From a checkpoint of a small class-conditioned image diffusion model.
Model: 5.6M parameters, 32-pixel images, arch dit, norm rmsnorm.
Training: soap at rate 0.004, 6100 steps, batches of 48.
Rows from block 3 of a small class-conditioned image diffusion model, named by matrix and row number. Rows with one number within an expert belong to one neuron, the router's apart. Each number is 128 + 24 x the weight over its row's rms, rounded and kept within 0 to 255. All counts start at 0. Numbers have three digits each.
After each expert's rows are labels from the 100 images, of 14976 (inputs lightly noised), where the router gives the expert most weight on average: "patch colour" is the nearest of a few named colours to the mean colour under the peak. Only what is clearly more common there than usual is listed. The data: scattered letters and digits in many colours. In brackets: how many of the 100, against the usual share in percent.
# router: router (model.blocks.3.mlp.router.weight, 16x192, trained with AdamW), inputs 0-63
# up: expert up (model.blocks.3.mlp.up, 16x48x192), inputs 0-63
# down: expert down (model.blocks.3.mlp.down, 16x192x48, transposed), outputs 0-63

# expert 4
router.4:109081130124165160150147067136108150110129078135114097107113107121131133108092143095111145118093130150118129107144161117086128140137141092094145137143143158122096132134084158134128158152174110
up.0:136156146116127135116148182140139113120131161114144123149136131094166130138116128150155136062163150113126166157109122133136120130183118120137109119074133164114112114099136121108101122119156090
down.0:095151108166103120147131152140169133125139130097123133130166127098158116114137083139132150183136135153120109127141124141126137129090124102163115124118077122109086148124124152126107098127170105
up.1:134218144147148135159115150170132073138095164118125086189163141077157146120135099098154151119130135145119148078122123096108091093113114135162135148160135138114114117128140072125111149099150114
down.1:089134135133177094118105139134136130150110143131146106113121120094116158150086087135159147124149089125119126157119109135124091102106113158161113105140128082137143106128118108118125096212121141
up.2:123167156123138153092152103122152104125115140169108112164118114048155111111099100111155169086110121128111103164083133110126131140150097146156144117121155092114121101108147078129151136096153143
down.2:116147183119089127089153127162131166105096148124115124147140138121144097100094132126143103107136133108121166147137119175137120106148132144147144095121110135118116114124097137121159096117165113
up.3:138130155130144148132143133142110093115080122113096091106093133122112115122089096150147171096173138172113136132116106108153115171146117132108106123125152153097165146096123109137114136102160134
down.3:126152120111086127137131125170132148146158142110118130151133168113132177104095119162150133170112125104116112157122148169135115134164154151149101094131160092126143135098153123144128110173153136
up.4:183124109108174153127138148085151158120163119118150082112141124125098116153109131118105113123117145126118094109104139117143111146130126157145129070141148119129106140146169089106117110134140112
down.4:099143113113108104117122111139104112115180135114153122186123154109090198095114117085107174116097112115111117123137137129150107124118142157121157122161107089144123137086122117154160131161159120
up.5:140188135177102081130148123186124105137103145124111094165141111106150129136110098115142142120160173137122146179119125111123084119167130124125128163100137148100109149108135091117121113098165138
down.5:098138112105144117104116144096111103111139135150108132165148096120155177165105104164165146110163136109108089176100113113104140150094100144113075089085146169150128120125120118137114087115119134
up.6:124149114079128145096128097108127111118149129134114080119157159130136140153159100113144161144119125129120062127121113112116082143139132124154173109112135096122157103140169107135103101122121141
down.6:151128115126112162149094127175124119141133137142158106142096106118153081133075116087138161150080133095062118136099132118123129117118132129141095149175151163121143166118133138115089144177144110
up.7:104164146120139130185144129142105103119121140106144110163154126121154160113095109128134190113170145136148145103143083104109096150105131140123115114117069202091146120098118122142118134125123095
down.7:154130118130135154130148148127124137095100131095126133125149155149182101136185092106152178140163159119125112227090122135132108148147116118143086086117120123124117126115132093107112113128096148
up.8:127176107157133110109152123131130108131099144090144097180146143119183124123112159126160121090113151113100143115122118123146115107157102160147098200107121107094113091095156140120114126115129121
down.8:129103116139112160149136116106183126152141160117123140104132107092163148141166191121136117139155124136093102118147101077136142123124150113131148129139111112126145132136144118139115089133118156
up.9:109122155104140196099160047067131067135104203114116114153135126100171123105085096119157160102131137156117110146140143127140127110125116149122107111146127111071117119108114109169141136129111144
down.9:136171109116118103137123140116151126131161155113132152112126123153124104136127133162146117062139118085160118160126136116096138160187114139111111152079125158106131134110120156154137086088128136
up.10:112148140166122149149151187126131089143105135108137100166150130122144113157120130132156110110153138126121121103110102110139084127127128147170086161110103123120100140099139152124132105139150118
down.10:132143082157090138080135130159124167113130078151095126091150112123137127147113096129119200141139134110107108136109096140165128163105142127120147108129137110093136086104140131125110098120102117
patch colour: pink (47 vs 19.7)

# expert 6
router.6:117164159112175127117137065141138113080136158133142122106109145093140136175117136160153128098113156091127136139164101117146082149156072161160104125103105130144087112142182139122126128087143134
up.0:133114111129106095163118168120096137127131128110126133115143117149090150135127112136110166147143163133157157171134105166126107144148142100101123137075098159147136124112105170086138126183125126
down.0:095126112135076112126138119115131069094136083126158113127151139139142181121164103147137169139081151116109138171155106142098103134129103181112127102149126114149140117114132170125122130156118122
up.1:131147109150118120125104171149148172147122161150099111139134122120121113105105164119118161124111121124105101139102152140117153129114134129148169116089162093146098087149139122128138112122165139
down.1:119134131117181096120156078152147175148137116125134154142177103144139089145085150139108122081161137114146113115135119081120142155107117107140145134158109160128151110138149115154140140137120139
up.2:117113156114149179110128078109136117109124113124111086145117134121138154114125121102130099114150106148128091196134118114136121144137121146139098145156134128091148137118117115165130140113132137
down.2:136108109163135152128118135159155148092148048107139178132108176125130122141130102157128135125130144150112115125119117088120104132127133095139093144113102176143157152136142131122109140077162163
up.3:086152160147098120146172142192091149125107148129142132124099132120139184130116092155124157093150157136162178129109117098140093112145137112128125162097124127146128118138146173144118117107132131
down.3:129117111157138141086090147191148147133140175110159143118107109116105088118131155141128091099132103122126117089134146126140170119134095142126116130131130142085066106152121101151125145106094124
up.4:155084148119098180129159080079117139127119118124116116097115141135096126118137113135079112102144172138120145221107113128203096124169109088089136153115158130125124125133147169120137121116151146
down.4:125100118131091130103134126109140178125119123110146134135129103130126126147138152138135141144074130118114138070115139117115148148090094102116097090117164124102144071125157117076126145132092080
up.5:144120098103120192130125134121134136139136135096115133139118105142137111136109131177137110140133111132094137106126135181132151148125092155119171101067128128116146079139138117135136139160130118
down.5:120134146158144067146121111116114180147143194113130157152142127125135079137068114144099124154120161133137124116099120150146138141116145132102120114116128104131126141100150140141091163126111066
up.6:137115148115124161139118091072127101109121115079110105123128134119125122111119155107111133150172105145101101141155148145084145155177131153115114090166121105106129127154093123154157154138126099
down.6:098127117117123155119151128218138154131115122130099155142156125091098139147132087123135140109105157108103111113128147135120100124096115133144127124104118121175119133103114102116155144119114112
up.7:172105096091182111124129097089112091082115119152127098137144130109128111121141122132122104113120146128108144162087083163158125141141127124105114134051107112130148109124139098120097137135111101
down.7:121147126173140080092120159130130133111098140159109129126126122138123085148113119135159126123137122117159146113171119119130160122113179088150136135122099193132116157151124124126120126113140130
up.8:133142124138169142122107121097164084112144095142116108150176116095131136130109141116144073119122116114144118153111142144096132154109128144172124141119148144118129135146112093142116125113150106
down.8:141152127162149159144132135142111143098155126157149169126161140096090130151092113121123153116154181181134134118133125114120140144156140133119107136127093149121121133126170161140163108110130099
up.9:168125135121129164122121118127126087090119131081142124107098156119098123121119117125096119111139111138112118148127122134130155129135104159148126108110155102110097093182133106126108127093126123
down.9:146099162139090124134125150081101137125138081148136138152122157160168125099137093180147141119133130104151129146133135140109149135111124124127155085138107104175180148097168118137122140119111135
up.10:113139146152111139084129156143125138155124157121119145100093140117131154103104079152121115120108127116111107100096108137159136132100113150139113123074163121099105107165140135147153098138114139
down.10:141158127105120106165121107123114130109142157098130132161136162139096151111100130114160175114155155106159137184114102139130112149109130131122123157102124132149130156150134154130144108126147091
patch colour: grey (29 vs 3.3)

# expert 10
router.10:122100146107163158129125118145114141100133101134115165112128137129110123142097121105110142113110116143096134104166148131162123121121089117128151139150145153105102104116106108119128160144167103
up.0:101166117150175111124098117121098063093105183125090099178133119066149137144079120141133086095136135141101148130130103093109124149173116149144126113116166093118098104167178123118123121118125094
down.0:155173125122129108147130088127143094104138081133152107103122139110112150116119112123100171125132111094131153155124130118138140142129119138148138145130119100130111142112138144140148118177164126
up.1:139132103135136129121122160082132127117145143158164091142119108107117109164099091126134088149134152134132117115051141101165122142136132143130128139069184114137142128196152106105137114140144145
down.1:087161158114171107124136123144102092137112111082149131165144134118093097131119112153193168133113186118132122149143110149100128160123137136162159137110129130136132126149150140134093135160159112
up.2:131134110130156187137142151132122109126142135129183110155122164106154144110121097113130137155148164138143106114115075114175100153158146154138133137109120108137112150148181140102122105094144131
down.2:122096093157130135110095120151134116099171127145049102115149145137136134110166094141139166184154151135157127108126102118131143105144129115170144125139100085102203147123130113101140116159135103
up.3:131156187123148143103161135146116103097121147127135098091094122137132143124112111183135154051108125137125161147113133127136101137134108160133122165151119148119106112117143127126121101112120143
down.3:159114132081116075152138085121135106173128119140140118129134114118164127121088108150130110136099140080095116159153122155115140108122121139116121081110141110165130091130153143101127115146159132
up.4:140181099191148118118137188152123123157089113116089094145129127102109128116119156143107135093121164154075145149128113093118129160136100162162147165118130112124093086157152110167121113127125139
down.4:135105129140109084116144124149116132118136097118142133112129087109123173133164135111151137095114119109112125131086144125135133141124140108139150139125168192130115103093114062135141171152126170
up.5:149136105142138100130136155168110112126108163110139080165099153119159093089126159160162113130134111147081138111101094119176131157161096158130095111086100085125106110124156144144151128122123146
down.5:155130099118139146145124118140136128167131115104126118073111090100124132135112146119102132132133111123082111106123133153155124110182135119122135160124128141127143129137107127123076161111101098
up.6:133122140174110154142144198164120095124082155113151133127121126135160115115130128147123123131127100112117160081117102155169124130107107126120092136150062141113119114139124139156122143115117104
down.6:123141120125115118180131144145116169083115172105116139163147105079103125146081153096117128107155137137116138129137129143145117130106161133130105179113127139143120103088129115114132093093177101
up.7:147088121165210063092149149156127113105143111113135094108129142131146105141139166140151096114130105089103135185132109175146139156125102148132128185094086123131122107119121108125132139127134130
down.7:145149173110105140134129111145119140107093137131123104120122102125114151106108136123132117081132137112142140222154109145076132121132158134117140130152099099152137143087112130137174081142109142
up.8:122137080155172108105109149116111093109106121121121075130142081093135116130088102133110112153132146150135162124100120148153116139141143118128137156098145093105081159146117131140123101154119153
down.8:128085151127144132101105097080118107150128089092134162153125097131165179077137133119115114133119143118123186099131132125156100174141100170151141070157133103150150136151126164146096099111136098
up.9:129167110173168097130106118147129057104124162137140075168131120084157141126104154125147096127147127125124126154101114133119144180122139147151100141110124118146113103163178099124124139086161132
down.9:124136137183096174112118146131113111111101088125115160141108139115126194185156128116123160133094151079161137155120145136129128127137125134122138090122107111143131143144099138116159144123199103
up.10:157138143162187085121114142161129138124121119116158105119106171157147115125138163163116055082117120123112148160123099171110110155061103149126118136140110105098126119126144155109137134103097117
down.10:179141127102108095149199158094158154162121082198123103131166166166161154116077126118152099114144150112114122115097073145141113100171124149138130125143121144097167093130129166114115125079151121
patch colour: pink (72 vs 19.7)

# expert 14
router.14:109173156154112174153135108131104105102118099129164093112118113118119148145094139088112168120084118127109097099134132121081166106100096098111120119131119134101096134101104142146132157069150106
up.0:132142165141174111124140109139080121088140151108110093142150153086125132153126092119124174143150174131133151116111108157118132174104140135118076095137133155105124139141099128133141095092106103
down.0:087097122116141143112151127101116127160122170136090100067122157131141140119126132113129095139113123179157123095153140150102122104175143156121166081120145105135184137062134138130141131131088129
up.1:125136150122115139083108109121118075151133150090113105131129090094142117150077121115186134113136112129105104095139158148114140155144107136119125169131138099082135119099136144137129140090146140
down.1:141099131115103079092148110128126093140124157127166118119159147094167134133136185141146072103118120123123119147109163113117117122098078104133113079157097126115136069090128114128087113158144143
up.2:121161114130135167093137128086164090140147148168098110128128102103136092137112142114163112121113103124128093117080153116144135132135132156168174136102178092142130120132159109107139117144154171
down.2:138091113131098121103137171138103168088118133140131129143100123135122066115175090115159106142118133111132136145126144127130125150118122162158117114119137096112131107126109138121104106153154090
up.3:113150170123119176099135075103143132143123109099147139131115149119160147117090109133143149116154127109106132182117134121153149116173084138147081139086134116128100092131141128103145115131125122
down.3:120156136073167132135144101130110103124147143135147121111144153128113119116115125124138147090144127103153139132093138199124116126179127136120146135131116121112158145126127122174138127130157121
up.4:096160121148172166123113120061127107110110148118120108155123124110153139142108135118140169130126108138118122111127134133131116157134112157126105083144116129080103124133116121145183123106103125
down.4:108146146120114134134138087093143104175158112179121146149139105124120198124106124135143165138163130103129128215119160128125173134146118113093111182124143086115136148104146150133105106141115136
up.5:119144109164158162107124157129119093093127123114131093119105123104131133118084146116119078135140102140146136101078133115147122150121155170155110105111158102130107138164136139110148104082160115
down.5:130141102132125102136140146133133175140142159121110082149146093122126117119090147128120124136088140119120130113130135102134159148094133101134130097087114116133155112157096137117147172142133087
up.6:102178156110135140124128068095137115140135140116143135145155085086122117147096073088143192090120153139139115110134159128089129128170126162146123086189166148093098128132114094130114134091109131
down.6:153138111104185080130123088112142149114136135127140131148099124123114110094117113123143138146156143125141139145124141134153110131169096101174119133151106189154155117121123115123142093095169143
up.7:150104116141157120134114107142147113089128137105155110124120116108102130132112100134131134127163148124151154156146126165122102134160124167129124097129129166096144127171081115133115153095121107
down.7:092136108131155125141107107126120197140193141197149135124128095098087110122107145128135089099165141115100123107162115128125150138064099111106100148137135136103102127148134102153143115157140127
up.8:128144136143169125096156170142148107151133154145154141117123118123176114150117110128177139084157104101142070106099154132153110118148103139157138184116151127138104092101147134121116108118175146
down.8:174136153112148142099112094123095127148142127134170144119107090111169112125137127106114081102184119116128136147114135148148099130188118153147139080143099150138148130159124147163116120148157080
up.9:119145082159132098103118166147114077122131140171109099133142094111138090160093141152166118128119129104082129096094126125154138159128113157144122180102153141098117087104139113115133102174150135
down.9:118110069127090116104107137132135135133129125128114110134135129110090083120122130113086127195120132172120096078126116123133091131115133145103137112154105156126108137165121122118110173091136121
up.10:122128090120152163127133132111121106116112136150114117105116069132093127114136104112149142161134117130149088127119127125110097144138123148191118121126135157101142093113128167165102138096130164
down.10:135116146100137148116169088070112107129127070145155175146116150117121136115153113120122136147086142131102134141111135097137140135112112139107175112146113138126114128118123160105175096087125149
patch colour: brown (66 vs 11.7)

# expert 11
router.11:110083140111171147128145069160109155143116137129144160109109095109098139131089129112116148101117140145181149097151124126153136121108089165121125168157139147131111119109076103131134161142164114
up.0:157127110119108106174131155161116103102130144099161107104131127125108122106069068160129131084164166147100184147075120141140097159128092072103089134048122138129110109153132162129139109138139115
down.0:125117099104186155123134122140131104128105129125132146145126148089089141124118127109151187166138150150133138160135133135128147120144109132149141098115116096140151098122120123119135099163133138
up.1:104166142140170138134143120125134089114088181121104086155131155083147128092114156126154131132147125118114118182152132122106131172114121161146115095136141103129082104138121095173126144073145102
down.1:124122112111139106133079091080097173141124159167122136133135147085115089136109121131096131136150133090125117138145090117168157141132129147113162160164134155161105119109144135117155162114188140
up.2:081156175098161111130142146116140070129108151153152137150160136081154130103111155130184091114143092108123084145135125113137162155155131137146142125133088135154086140122157152147144110154144113
down.2:139132156102100159164087135164108129138127155136105149117130127123125121131154198105148106115140106133149144141117104158124107119128071180132112146116149162129134118102117127151149142059095108
up.3:123135148087144132131143136146092085113115147131141124106126134106141089145098145116162142131139101121143080134127112112103116170182123159142090102085108117114114101131134141142143129129140127
down.3:123125097084096108145132116097103142116147131142118157134155116133129133151101133151113148195144105079099139110089099118128118146132131110128164150137125113093126102165149142144135137128146118
up.4:121141127138140112172154139144154078090083117114109079134106116126163117104088122144135141130163102141128137127096094120164112121107120125135135119075109105144153108127133127110137146166169134
down.4:124162127167159120143135129185106169144119132150126124125124135133127117117184084158103166090084138114150107113121133127128144164123129130144165127107148113172111109139147095106103098132143125
up.5:123129154178124099116132176174110100085075143114129059152110152133160149096092128131138125126154097177107140137084084130157124134114128151142115157093097094115125124150138126125133151124137146
down.5:137146094083124128122111122151119119134093143116125111115122124149123089107118117139081141145147116148122121067131064114156109148088145132108110171094076132153141077079119098064099162163114148
up.6:131151122157190094168129109142158095100112141136114091169140108104159090087122123129171111125147118123113122125140135147107120132094097120117157166110087114134151121097111101126143169098173134
down.6:141093158108088127092111121118138083177120144133095116088149069147184162138105154106114097117143098113149149131142130142116110119152152133177085137133110141133148163094114087142115109146128143
up.7:155155132160158145140151124134170106069104118074142069147125146124168102108110120146133126143152106134117123134112120130135106106129125158141090126119109124099088136170143118130133164094138108
down.7:148150149093150168130155127161127108123101121097087151127098099107108120170116149136149098133140123173113149115140118117115141111059120108133142171136112123154127122141058101120168149121112093
up.8:116146136110160139144126152151096098104110124118087109125140140110113135082102126107133150157158111139137107051105103139099114149136161134137118093134121112136106164139111114160128128102141110
down.8:105121145131129146120092178145117116109151100137150121138106148126166048109158129108081100137137106151111137108121155110148152130076159134102157086130116171110114125097111152130142131126090161
up.9:134111124143156160087155121122148076134122150161111105146121085106178088122118143123176131106120071117098068073087142143116143116147109142149141161131128105123153133116157126144117147123186143
down.9:100155131098112081102146116123116131124112150122149103090121139150116148160127151141163148102118094129138125185147113145101132084138108158187130141089128116154152090141112145150153151123131140
up.10:110152079149122130122121195162119135143105121105119132126118093139123141100087142113145139164149111170140155073115148076132134143105149155134113122087160107109130148119130117128136135172146140
down.10:092125105116146155115148119229166114113099071134122143115110131141112143128131135148112158166122138117144125110129088082137137144071120157141113142102140129139150147151118111115104107140131152
patch colour: pink (43 vs 19.7)

# expert 12
router.12:132149105165178131126157139139104127119136163136101084137125155140130138169142136167109112148154097124130149083103121105168103136122108139161145104095137127116133110076130098096118132169148095
up.0:159111097118131110140125130169118135093174070121131117137150105143107118141112137139158140145173128140157136123100112150149089191115133088118155159105114157151142143087143163106128141135175132
down.0:129061126144114164134136118130128164152100187134108133106105173144140086150123124123131105154160100135193137141111156092128141121102131118145147169127136171182121150153126093072130095128123171
up.1:117129131083125149137194108141127126143164175163163173121111131128121126170117113170194140116123138082117095116122112153175118151106095098116139137125130162135130093124134105109168131160120122
down.1:155171166155124138088105122124119104114145116138145141166063141140145130143166077116088127092153129140108093100137159154109105109163069127137109123138144123149115110120143130153140110157175106
up.2:120119128077144183116124111098146106120132135139115102132129152115134122123143179104121181169131067142114080105126123145084152125117143132149127059135113089155119131152114120143113125118116118
down.2:126151160136153168120142157196134127166135125129148090128122136099174144145132143110148098134110127139139123135091138108088151113137103148158164112107131111123151113122136110151136163146127152
up.3:141099161125116145153145114170128119122128088107117124154140146132139136093126119088091146129169128167122105141115098137114115099116128119109095164137095096166146125148139167121127140093149129
down.3:147135124162152112141122116117167141131142153134148138109133143104169096179138118163118136124097107111149091114153098154120124066135129100138093140078091127089157139150137172140132154109111132
up.4:128130158095112117177117086154098128088129102099161148135141110119088142124088088118121184140183155123171153123117137138113073165147126092095096136151121194138122149145110149110138133127171088
down.4:121118114101159163105113134131115167137136136124118125147100135151151143133164130124142148114225140164133135154148129144107118111064123115112145145151130105101146139114123109154168118106094143
up.5:146101132128175115103085093117136103147163103175101126141154096093137104137144131080158153114105111114123094153127131155100136153122114126133122170193151130124157128122133097136114135122142134
down.5:152121108130134121164147085097171150152145159176121129139133100135172119105154136161131109164125124160135073127124133122139116117142108145105176080111169128170168099111129115131116122166111165
up.6:160117116133141139128094116105136116099131103078128118086114098155088126125109125122101139121130146159152133129109150125101100104138131152130128118122167109083105142163109103108139119134125132
down.6:128127110080160158124119125128127083129153134117134138139101098116062157115139111101150123098150137139110139119158151102117161127119087138111156170157157161152067124160121125149123126123116108
up.7:113140132142133093121117131163125113144100188156110076132112103106134091125116164119149107080083119144096130159116143121078169130158134158141137096122162076106115123118132082145106135161158154
down.7:162145108139172152131138111153113160137141146119117168127134118103120107111077133108125148150158147072117132163125122147116133132121103137168109155098075138114117131130116181157148095089142164
up.8:122125115107146138095133115136129076150138138185105102141139100123132113125131150138182135115139133152130136133107116098188133155147114119106144186127117144114177130090142138159141128165152176
down.8:107131153077161124138144166120078100106158152177149130145107147142118110149159123121147127087103144147118124144199126128094132171101142133119146060120130108109180128144151146148121114160122143
up.9:094151121137135091165150148145119089120091152134103092177132123081165084105103130111168139163159107140133138118149129143122126178118125118135159126072097145131149140096127159162132169114173120
down.9:115135106108152114156127117161111096091143157097156138144127125098093149117098136113148154170133149158110114124154203118126140090144119127126132175093148112187126155133131127152090090158125115
up.10:177130158149076171126164113150169137157131105099120117156135157150164090108144122096113154118146146153112090156103125115160107056127144128140106148150144088145113135143154097090130121121168129
down.10:142129116153105111114129135115087109118119126118068140131125084153083096171125124150112160128118145147169147109110099142139115170166106115108110141122140113126121052113123116108059146130151087
patch colour: grey (56 vs 3.3)

# expert 7
router.7:115158130131152121157131080162114126130122108135124174110125099118110130099090126089112134133118131141159153100140132119079172158091181099090131177138138152154107117103083143117135160149169114
up.0:082195160159131135143101153112123092105117153097141139145094146107117137157110085143138132116133151106133146123136143096141119143099131151155111136094190147115065127136134113116126108136146089
down.0:129125164085128152136211136083110110099120098146158115115123123138151146115152114069140104132138112138128124158130089165139146172115107163141120158166147129113165109156150135106100109149138149
up.1:104118131151155130105139221145151119093136115140125111134099150128133119131116177138132131147130089133115171122105107157149138152106141150150134116067123099156102131145108143114135121174137131
down.1:129123165112162074128132136055161106125121160117138089112118111162132139141117184123138096111134109130142112125126128161141146114166108129110135101135124127119165118111136126158110097104087144
up.2:117156100088177160172147108124098090069117137143101093133139115115119142112106122118120188168133144165132066094082080132137112143147147114119144121112109128141143123145128144140119117107139131
down.2:152101126138147118164103146143131176073130131124109120122141101136127080137166100158124186111116135163132124094133142100135128129108143106129145134125155110135125114115113105087107130093107140
up.3:108177143091178187159120097084136121102102116094148106119127133103131150101127119116093141126143129139146160140151149107112098128125125158144092063114102142096082131169121101190138136106118085
down.3:120085128117099132116141125151187169156113161115126141096162126163165080112129120163114141144150165150110137152061180121138124129139099128084103128099147127129150132117125114115161112117110122
up.4:126119151131151155133103132121093134087113151100093109101137123136104152142103135109099176176140130139120108153132152110104130196122119158151131120132153126099112117160106105127111120132119093
down.4:134125061137124155134129114113097163104174112134108120143172107114096115110130151144113098174107121104096096053159110112133102178098123140141102117130107145154125106125115107119101135142130135
up.5:116114129123208156107116099105094064059118151104115105099127112132148131118102123147148125148153114121126139127117139142138110184100103151140089101106148153099110089122158113115117142139125107
down.5:169100110154135165147143135110093153123146208110125127140152118113101130125152108124133135147143154095172132142113168076118164150135167142146117104106108113125089115132128104137153054092122121
up.6:125149123166182189113130135096118096111126148128089052161125133116150141113111147114130112126133143160091135164128112113156116129151120139148122119132141098126111106117181112143125139076144126
down.6:142137084135132110063142122177135134098108141111158159083133154099119157107090151107137116202115116134088135077142146103141126149097098097098110142135104124143088139163107136148148124097059140
up.7:117197129171147127106095151125135133114086150062126092129131113103131117141107123120131118089127110140118208140149158112102152114167138192164100109133139154076111130151109090156129111159129096
down.7:111120099178099145164139127177155154101174138160118127096142121117113088107150127142109135155112124105089135082143131120128119151113123128122133115139134137136141139122137104139092113115139095
up.8:110139136130152159112101139119123127147103181100098100148133125105141094138128200125141100115105071148101178140180123130132172145155123166135135137129133098088133131112100122165128126086115128
down.8:103108118118089080130092121129137165120154115161123133080120107182145107131118171134113101156146126111145117084131140092186115133096148119102116118108106153121162139120154115129135146118141103
up.9:132155116139155175102099105092161109139096129057096085165154143117179145115113158121135119134141112154079137149134125121129127115161105162142149133106124103096116108125162141159130132104122133
down.9:176106132135134176132113095092096110110100155116083094155104144121131146156145104168143132149153096120148128173150124134124116120140131106166133174130128145123126109110114140115138120165176143
up.10:125149157167114105147132159138120121088124114106130106169130111097134118122076128109178150101180109166150143148092130108126123181159161120129140131126137145116148159100124150117156156123175126
down.10:123097117100096130175116124075124152104084125140124145121109131128109175162108108150103126155110134106152138180113143131151172118121129100131111171109167108100152117113120119115117142147111145
patch colour: pink (68 vs 19.7)

# expert 15
router.15:117069136105128160103132102140110166102161134136144186111126142101115150117084161130107120132103126159094133118142140121147184137138166167130106107160148133127069114139176165121130140069158127
up.0:112163101170140145097139155127114119182099139142079077142139140159149133123152107121136141126104135146100153097128137100149113126139135140132121162128120119098136107123104126169127130139107150
down.0:189112124118132141126119096150119161157117120120110136142157133085087146121182104127149161166168126121137109141150167124098133145102109139143110151172176120124137128147106101151166079140085125
up.1:140118116121172142092131095091163103157143144181084114156129114101141123170124119110172109131155114123134085127082120113144114149095122136148130124108150099121148124119159115143130120125139153
down.1:158150117124135125151139135134150172157163164178139121117136093172132097130111135145110112127107127098150119120168113135145159162126119138129179116097141082113174126125150081139118132132102152
up.2:139163088188142103110153112139142074112093130154074053144119110130161106088121149114165135111153105141113135154106140119115103134127130131127144126092164095103166096099134113127142155159165149
down.2:169118135132119151110073149135115149120137185154137112138127117132151106170167129115112108156143138133116105123143124098175101123083105144130144126099101091105109169114143118135123150097148120
up.3:118143114138154101116120145153146114123106120105156113129123127138164132147120120108112120159119092131169106099120115146104120096148150162166139131123124103106135150133126136119121131080113125
down.3:144135128112153103131127134132104089142157122116102138111154130113103177071117136114125065117110095116132119155147115085130115140083114161111090152136119130115095122135121158117156108075137136
up.4:151136113114177110163128118133148107094130132104120102152157121116112127158113123123107187127162147111147183162155110137098093153101107095135146103109096194133117129089093112109111151167159098
down.4:151132119124108115168136138109119174089160140122131135138121137122085086140122139123102075126147137087160168160129180086111145116114128109136148145120141200118123128115093132139152150099168140
up.5:129154107146124117151142130078121179136134143121094109150155126121110111109133136140148183138175138145122115142132152131141093137196135119107096052164145134107104131121081108111146137128124139
down.5:088154147154134143084143117096151110201157090127133113162130112135126141108074128155169117110144133203128152138138145150114141096144129130120109134132123138129136081103138091131129158129132136
up.6:105165132123127158136143189064111072135090193104130097139105146106139127121083106108141098121154138139141181078121132122152112102142147147135055089094144116090101127118104115143126131140139119
down.6:100116122102124121096128097134152098100118094104107097123152130132152089137157152101119104128116124136149116116135140099118138137078152130109147129165148220122154169125120118115123114097131173
up.7:113146137156145133116121128175119092109117132130111097126112113094132156124100100100127150134140064148143111114082119118108122148161139142159110099114157112145128145134159126116113119080154121
down.7:118136120128145132106121129132122183143113149109122112150146096131116065145105097147122121105091152094136123172088118112158155158108132127121121110098107140141117098117097128102138165137110126
up.8:132157135139134109185149122187121148123130137096159119152133149108118090121107109124124183152189160114126128138157161144085130190148112121151097086150133182110101119126146126144129135127167093
down.8:114128139102131074109161090059100122092133117091122117141148135115110148124142130143122086138127135080129128131152118149146125147140109141138100088093091168119130133085093155165118094116108152
up.9:130147152150144151135131148120116122098105140083153099120116180113126138111104094127110112116131141140147175134127100091140121123125140154139068092128127131096089144145111123178106118115112087
down.9:113101112135127113143106145095166151118123174130141132128122110133125090100107113148085141178120143135150111043126140108129144100089130123125122129081103215140112108128129125091112140087162160
up.10:141129072145170159172131136115119091103112121091121087141132131122133116128120129124127121166152128151129193099145126151146095156138137143116100111141126166082116131123090106150136131157116091
down.10:118097124137109128146106120103149164063099110157106100128136139100146121151080117102125133104142138139168121126068126146135132106128102121162158123149125086118154103091093155121140145129135106
patch colour: brown (81 vs 11.7)